{"encoder_norm": "batchnorm", "encoder_depths": [2, 4, 2], "decoder_activation": "gelu", "codebook_size": 256}
Rows from block 3 of the encoder, named by matrix and row number. Each number is 200 + 20 x the weight over its row's rms, rounded and kept within 0 to 999. All counts start at 0. After the name is the row's rms in percent of the matrix's.
# convs0: expand pointwise conv (encoder.blocks.3.convs.0.weight, 224x56x1x1), inputs 0-55
convs0.151,113,200,212,226,213,188,162,180,194,194,232,223,235,215,182,181,177,216,184,212,163,178,184,182,199,194,230,200,187,177,208,206,192,188,204,217,198,207,202,221,172,196,214,235,222,216,208,175,200,160,215,241,176,166,200,202,181
convs0.152,090,228,210,184,230,197,213,172,202,188,223,206,185,212,193,215,203,190,219,206,205,217,227,234,224,167,168,177,188,208,210,194,193,206,200,193,225,218,218,178,195,219,206,187,244,224,183,193,191,184,192,233,200,218,193,252,157
convs0.153,095,191,212,187,218,167,201,194,245,191,193,219,222,204,161,223,191,180,189,234,202,235,149,183,210,186,183,210,184,202,207,221,191,175,215,206,188,186,203,198,151,189,200,200,171,216,193,206,195,202,195,171,229,234,208,207,208
convs0.154,094,222,200,189,193,185,237,208,159,215,227,197,200,202,230,209,189,198,216,220,203,200,200,210,152,219,226,188,216,185,221,214,219,200,202,188,215,195,191,187,186,231,184,236,180,194,179,206,193,207,190,203,170,242,201,226,146
convs0.155,112,195,203,206,180,198,161,202,231,223,224,181,188,210,212,184,180,210,259,209,188,184,175,175,224,197,167,207,231,211,194,188,198,192,230,186,232,183,193,212,180,228,210,222,196,182,224,163,185,200,206,187,218,187,181,215,220
convs0.156,116,188,201,212,168,232,179,218,190,233,188,197,200,196,169,173,231,207,220,226,206,208,190,209,180,218,201,209,209,216,176,137,214,193,225,220,180,204,196,171,225,187,205,227,186,218,202,212,200,197,217,181,211,221,196,191,246
convs0.157,098,190,180,212,205,202,197,217,231,233,225,194,181,182,222,191,213,205,194,229,191,184,192,183,191,206,177,205,213,170,229,199,175,212,209,192,178,223,211,177,197,240,199,243,191,212,205,165,161,238,162,190,210,189,189,216,179
convs0.158,091,183,193,168,173,221,164,204,207,199,156,180,190,220,205,204,168,199,216,186,223,178,173,232,217,201,182,183,209,218,180,207,187,206,227,154,188,221,215,197,195,221,223,228,204,185,215,223,165,203,215,187,220,198,170,190,206
convs0.159,090,162,217,206,178,220,265,184,187,207,227,203,190,187,189,204,218,176,185,207,202,214,204,202,191,183,190,178,225,206,217,194,212,185,186,217,229,204,199,162,191,209,211,175,239,212,191,200,167,203,167,174,223,200,232,208,217
convs0.160,107,188,188,177,204,168,208,211,177,192,243,219,191,222,188,192,160,206,180,212,193,179,227,167,223,216,176,229,226,191,190,203,209,199,188,218,210,186,194,236,214,178,200,247,215,200,171,211,174,224,196,194,182,169,210,199,185
convs0.161,102,171,189,214,167,191,210,197,223,216,246,195,181,202,220,165,211,180,192,199,232,210,212,176,208,188,190,211,183,225,193,178,201,205,214,183,218,184,226,201,164,189,204,178,220,220,199,223,212,205,182,179,211,246,234,233,187
convs0.162,089,211,185,185,159,195,203,179,188,221,240,180,188,180,203,194,201,193,212,194,216,184,204,169,161,168,215,211,213,231,208,168,175,188,160,193,192,160,200,194,173,177,209,213,227,173,202,186,176,206,178,207,190,203,212,216,173
convs0.163,102,218,214,233,186,193,184,202,225,175,204,197,208,224,194,223,182,196,169,230,208,203,195,240,191,227,198,205,249,220,204,161,190,220,215,206,197,231,233,216,187,176,177,181,210,216,217,199,181,196,201,215,223,211,183,160,213
convs0.164,086,155,199,195,161,210,171,232,213,207,226,214,187,180,197,188,165,182,195,180,174,198,194,185,216,180,209,217,223,219,169,189,185,210,216,186,219,200,188,191,183,201,208,233,224,213,201,187,208,254,166,179,208,198,205,209,175
convs0.165,086,206,206,173,173,221,212,193,200,206,228,194,193,183,178,195,177,162,214,244,179,209,229,183,197,203,201,230,179,159,195,200,199,224,223,185,209,199,212,229,194,203,206,179,156,179,214,224,232,211,225,203,207,180,195,237,203
convs0.166,113,182,190,225,187,219,206,195,209,206,238,185,180,166,216,214,221,205,201,215,196,185,207,201,193,185,211,178,199,245,237,154,195,168,194,218,210,202,224,211,196,210,205,221,187,177,201,191,188,190,237,225,199,231,239,227,175
convs0.167,098,182,220,228,212,198,196,221,184,180,198,220,212,225,221,205,206,223,243,210,182,151,175,198,186,176,179,189,163,182,191,233,170,216,200,189,199,206,194,183,213,196,176,241,210,195,214,200,175,245,198,214,189,190,207,182,209
convs0.168,099,189,234,207,186,221,204,210,190,178,201,155,174,217,203,163,188,145,197,239,184,183,230,196,213,197,190,218,205,179,152,195,206,201,197,193,220,212,227,206,208,229,178,207,192,219,202,190,210,179,211,179,214,228,186,215,191
convs0.169,089,212,198,190,173,187,206,178,194,236,186,187,143,197,211,211,228,210,188,223,184,208,210,184,190,217,216,179,205,159,209,224,187,201,193,199,205,184,167,175,168,198,235,228,222,162,174,198,181,181,223,213,215,215,207,201,201
convs0.170,099,225,229,176,190,200,204,183,194,187,226,163,210,197,220,169,180,181,184,207,215,220,161,205,198,199,203,209,193,174,183,209,233,213,208,201,158,176,253,185,201,206,204,200,169,201,202,199,188,244,179,199,219,219,176,196,187
convs0.171,098,166,181,214,227,222,212,196,164,167,183,182,179,198,187,162,190,223,195,189,181,205,191,213,197,195,232,162,208,188,228,190,218,213,220,184,197,179,194,204,163,175,231,231,220,207,218,193,180,204,196,227,184,221,171,209,204
convs0.172,107,199,207,147,245,179,214,183,201,198,158,193,210,198,229,187,212,220,190,201,205,208,208,168,205,203,211,206,176,225,216,212,197,222,198,182,190,166,178,232,200,240,169,183,215,206,231,191,194,182,198,210,216,188,218,168,200
convs0.173,104,186,236,194,165,207,193,175,185,170,182,183,177,199,213,170,196,194,197,185,219,193,168,194,194,178,203,171,209,200,186,235,210,205,213,187,195,176,220,222,213,219,227,183,231,182,248,214,207,225,229,171,199,216,187,193,171
convs0.174,095,216,198,175,201,227,220,229,210,198,211,178,207,192,224,206,193,220,202,220,200,169,229,207,176,210,231,159,226,200,192,218,173,224,156,214,172,184,192,202,225,211,207,170,227,206,237,195,221,207,210,182,206,226,170,195,205
convs0.175,105,229,166,196,195,207,203,214,243,208,185,200,198,155,208,190,212,234,219,216,203,215,154,242,181,224,210,196,205,234,187,183,195,212,223,191,213,178,193,225,226,182,207,188,209,215,194,217,197,163,175,213,186,211,184,217,185
convs0.176,095,198,199,197,215,207,191,216,173,198,169,179,184,193,201,211,181,225,221,202,191,222,164,177,170,213,222,200,201,231,198,204,180,211,232,175,164,164,164,179,177,211,173,174,220,213,202,191,205,212,230,214,218,217,219,229,177
convs0.177,107,187,214,217,194,196,164,189,162,195,209,249,207,181,232,188,174,227,219,192,183,194,195,193,223,177,239,195,213,213,161,225,192,180,223,224,223,237,227,205,193,179,181,181,192,216,185,183,189,214,208,183,190,189,204,186,197
convs0.178,090,185,184,209,241,213,174,211,217,212,163,190,207,213,203,191,186,165,238,220,179,218,211,224,191,194,174,237,167,224,208,230,185,216,213,192,210,198,191,201,248,184,199,217,193,201,207,169,221,182,193,178,183,207,181,181,219
convs0.179,092,211,191,184,162,183,224,172,205,197,197,187,187,197,136,214,191,208,212,175,204,175,185,187,176,187,190,217,184,210,226,192,194,211,190,188,192,178,193,233,195,202,224,184,205,189,222,222,166,179,237,176,176,193,220,167,181
convs0.180,093,192,201,198,178,191,181,196,185,231,186,206,203,212,204,186,192,210,206,224,174,198,161,230,170,190,180,169,199,224,173,170,206,156,207,230,198,196,212,196,156,202,209,203,238,168,222,207,209,209,189,150,209,202,210,189,204
convs0.181,105,237,201,231,180,203,184,216,223,163,183,184,196,200,182,177,176,180,197,220,205,204,185,187,218,226,167,200,192,163,191,197,183,199,223,190,176,161,191,200,164,181,221,196,209,204,202,186,237,179,188,189,194,249,193,184,199
convs0.182,099,180,195,191,220,193,194,230,198,209,221,211,199,172,178,178,218,215,220,188,220,177,261,164,193,204,182,220,205,190,219,239,201,212,200,196,218,185,164,181,204,204,204,169,226,196,231,181,198,199,163,199,217,196,199,168,216
convs0.183,102,194,210,210,245,232,225,233,193,229,180,196,196,184,176,217,191,188,188,207,175,194,210,233,219,213,180,212,219,223,216,191,220,226,158,185,188,165,191,217,196,222,236,192,202,200,200,177,196,230,176,184,213,219,206,189,173
convs0.184,107,217,173,180,215,199,205,205,180,237,163,225,190,206,214,191,165,235,198,180,189,208,218,166,194,178,181,179,225,196,161,204,218,173,216,186,225,187,194,189,179,193,195,227,213,219,158,202,218,194,207,213,220,182,209,232,205
convs0.185,092,228,195,187,221,198,180,205,178,205,194,232,235,211,176,183,196,232,207,179,189,238,216,210,199,171,213,194,193,210,180,219,200,194,249,187,171,195,237,213,224,176,199,209,169,192,213,183,244,205,212,218,199,224,223,189,201
convs0.186,093,230,203,175,207,225,223,217,178,205,199,217,231,218,205,175,200,211,171,186,214,237,234,220,192,169,177,218,220,192,228,196,179,162,202,200,183,169,209,217,188,196,235,197,212,192,210,221,219,184,222,225,188,181,186,226,180
convs0.187,118,199,232,236,172,214,203,190,178,200,175,226,196,179,222,183,169,167,170,193,209,195,202,191,204,208,184,182,203,201,198,222,213,200,210,211,181,218,224,213,167,193,224,200,176,179,183,203,197,168,200,171,184,193,162,211,145
convs0.188,099,190,181,215,199,237,167,178,219,215,215,189,204,186,238,192,215,206,195,185,207,179,231,200,208,197,205,207,193,168,180,191,196,208,203,233,164,200,214,175,203,173,242,195,210,178,151,204,193,217,204,201,191,160,202,238,211
convs0.189,103,180,231,210,194,190,181,167,210,184,210,217,187,207,199,200,230,199,170,189,177,199,188,179,171,215,187,208,203,259,196,231,206,180,227,195,235,202,175,233,229,220,207,208,185,210,195,205,235,200,199,206,230,182,174,214,218
convs0.190,115,176,194,164,203,163,179,212,232,229,193,170,241,214,177,226,194,210,175,222,192,197,199,220,216,228,199,207,176,198,213,194,228,190,171,191,198,191,195,196,196,198,228,223,213,195,178,192,174,219,176,248,198,198,214,207,172
convs0.191,102,214,164,192,209,216,186,208,203,234,212,158,217,232,186,227,191,201,240,196,171,187,229,244,216,196,224,232,186,183,214,199,208,212,179,178,189,174,204,178,207,167,197,204,184,188,203,199,195,224,182,205,215,185,175,228,214
convs0.192,099,222,204,160,220,192,206,213,208,223,179,193,166,206,229,191,168,187,203,175,157,174,224,194,193,187,201,208,189,190,199,190,223,230,222,194,187,179,206,176,173,184,183,197,191,194,166,171,203,171,233,199,165,186,226,201,187
convs0.193,115,202,196,163,174,207,196,241,208,224,186,224,210,184,188,197,223,190,199,185,187,231,205,163,186,197,190,194,167,169,186,214,207,210,212,181,156,208,191,205,224,160,194,205,199,195,199,184,235,207,212,214,237,189,216,190,241
convs0.194,094,209,194,215,219,177,210,186,174,202,195,234,204,202,242,201,175,178,200,163,216,189,214,192,207,225,197,176,210,226,188,171,218,239,239,191,217,202,222,192,186,195,235,189,199,216,199,149,182,208,209,198,219,176,203,225,183
convs0.195,104,210,196,170,197,207,166,183,159,176,217,208,176,172,221,204,215,169,211,181,195,186,221,194,146,184,211,209,207,228,233,196,195,200,188,186,206,183,229,175,199,198,188,217,171,207,185,194,175,239,177,209,203,216,204,170,184
convs0.196,105,203,221,197,230,216,177,186,193,183,222,196,197,186,226,190,183,173,194,158,230,188,197,216,211,182,168,167,220,176,217,220,220,183,197,241,193,207,174,210,233,211,221,197,196,250,222,207,222,201,216,215,205,201,183,222,211
convs0.197,091,185,175,211,193,232,156,197,205,189,195,174,202,235,164,241,228,179,222,202,230,192,200,191,160,179,198,201,169,211,196,211,202,194,225,210,209,213,167,195,173,181,217,202,174,212,177,198,185,173,189,184,174,209,195,186,211
convs0.198,096,200,205,194,193,184,206,217,221,224,225,196,222,179,193,200,184,205,213,214,192,237,183,180,166,211,192,163,203,198,245,203,239,175,223,204,177,168,179,224,194,160,187,203,203,242,224,206,175,195,207,180,209,206,214,198,228
convs0.199,091,185,194,215,233,226,190,208,232,199,192,211,227,207,178,235,208,190,205,198,172,218,216,211,237,209,178,181,227,202,194,242,185,189,203,224,212,201,195,229,216,213,215,200,178,158,230,219,193,214,196,188,206,147,216,204,201
convs0.200,080,191,203,188,198,200,213,237,233,189,213,201,159,168,188,184,195,199,201,216,198,204,205,199,168,197,184,232,198,181,189,227,191,243,205,222,203,174,204,208,176,241,194,194,210,183,220,208,226,196,170,181,193,162,199,243,222
convs0.201,101,217,196,190,187,212,215,207,178,200,215,230,181,191,170,178,194,201,192,210,169,186,198,175,203,232,248,221,194,165,199,226,183,222,155,210,197,185,188,243,179,182,203,199,193,234,202,198,227,216,181,177,200,186,181,176,209
convs0.202,106,235,192,219,224,159,210,233,212,190,202,169,219,186,196,221,217,202,203,220,183,226,179,163,194,227,227,208,162,210,199,194,224,221,189,186,197,214,188,221,161,184,196,156,197,177,194,199,215,197,207,218,183,176,177,203,208
convs0.203,100,208,223,188,205,189,197,220,223,169,220,185,210,190,164,185,188,175,156,218,208,221,197,203,183,220,175,210,210,188,225,205,184,217,228,209,223,215,165,212,200,207,186,234,190,202,211,211,200,262,202,209,207,219,186,181,167
convs0.204,097,212,237,231,187,189,206,229,179,231,231,172,219,182,207,190,200,185,171,192,161,199,208,197,214,182,196,195,172,213,225,198,186,191,213,188,218,217,207,189,228,180,245,206,221,187,188,231,204,200,204,209,214,180,150,181,195
convs0.205,089,170,202,148,196,187,195,197,173,216,182,194,205,184,218,163,244,147,208,195,190,187,181,195,191,201,202,251,178,215,208,194,232,174,191,219,201,193,177,203,210,216,206,203,210,211,226,197,213,201,206,191,168,188,205,195,177
convs0.206,103,169,232,218,198,197,129,227,187,205,182,206,209,169,182,194,211,223,165,220,218,188,236,203,217,226,201,196,220,206,202,199,184,190,172,228,191,226,175,197,184,181,188,222,207,179,200,200,184,218,223,189,207,183,183,198,210
convs0.207,109,192,221,229,193,229,252,215,216,198,219,219,178,177,180,171,175,192,209,229,211,167,207,165,162,208,223,187,232,190,208,173,213,204,210,166,213,206,197,177,199,179,194,175,215,198,209,205,170,201,212,209,180,188,219,193,190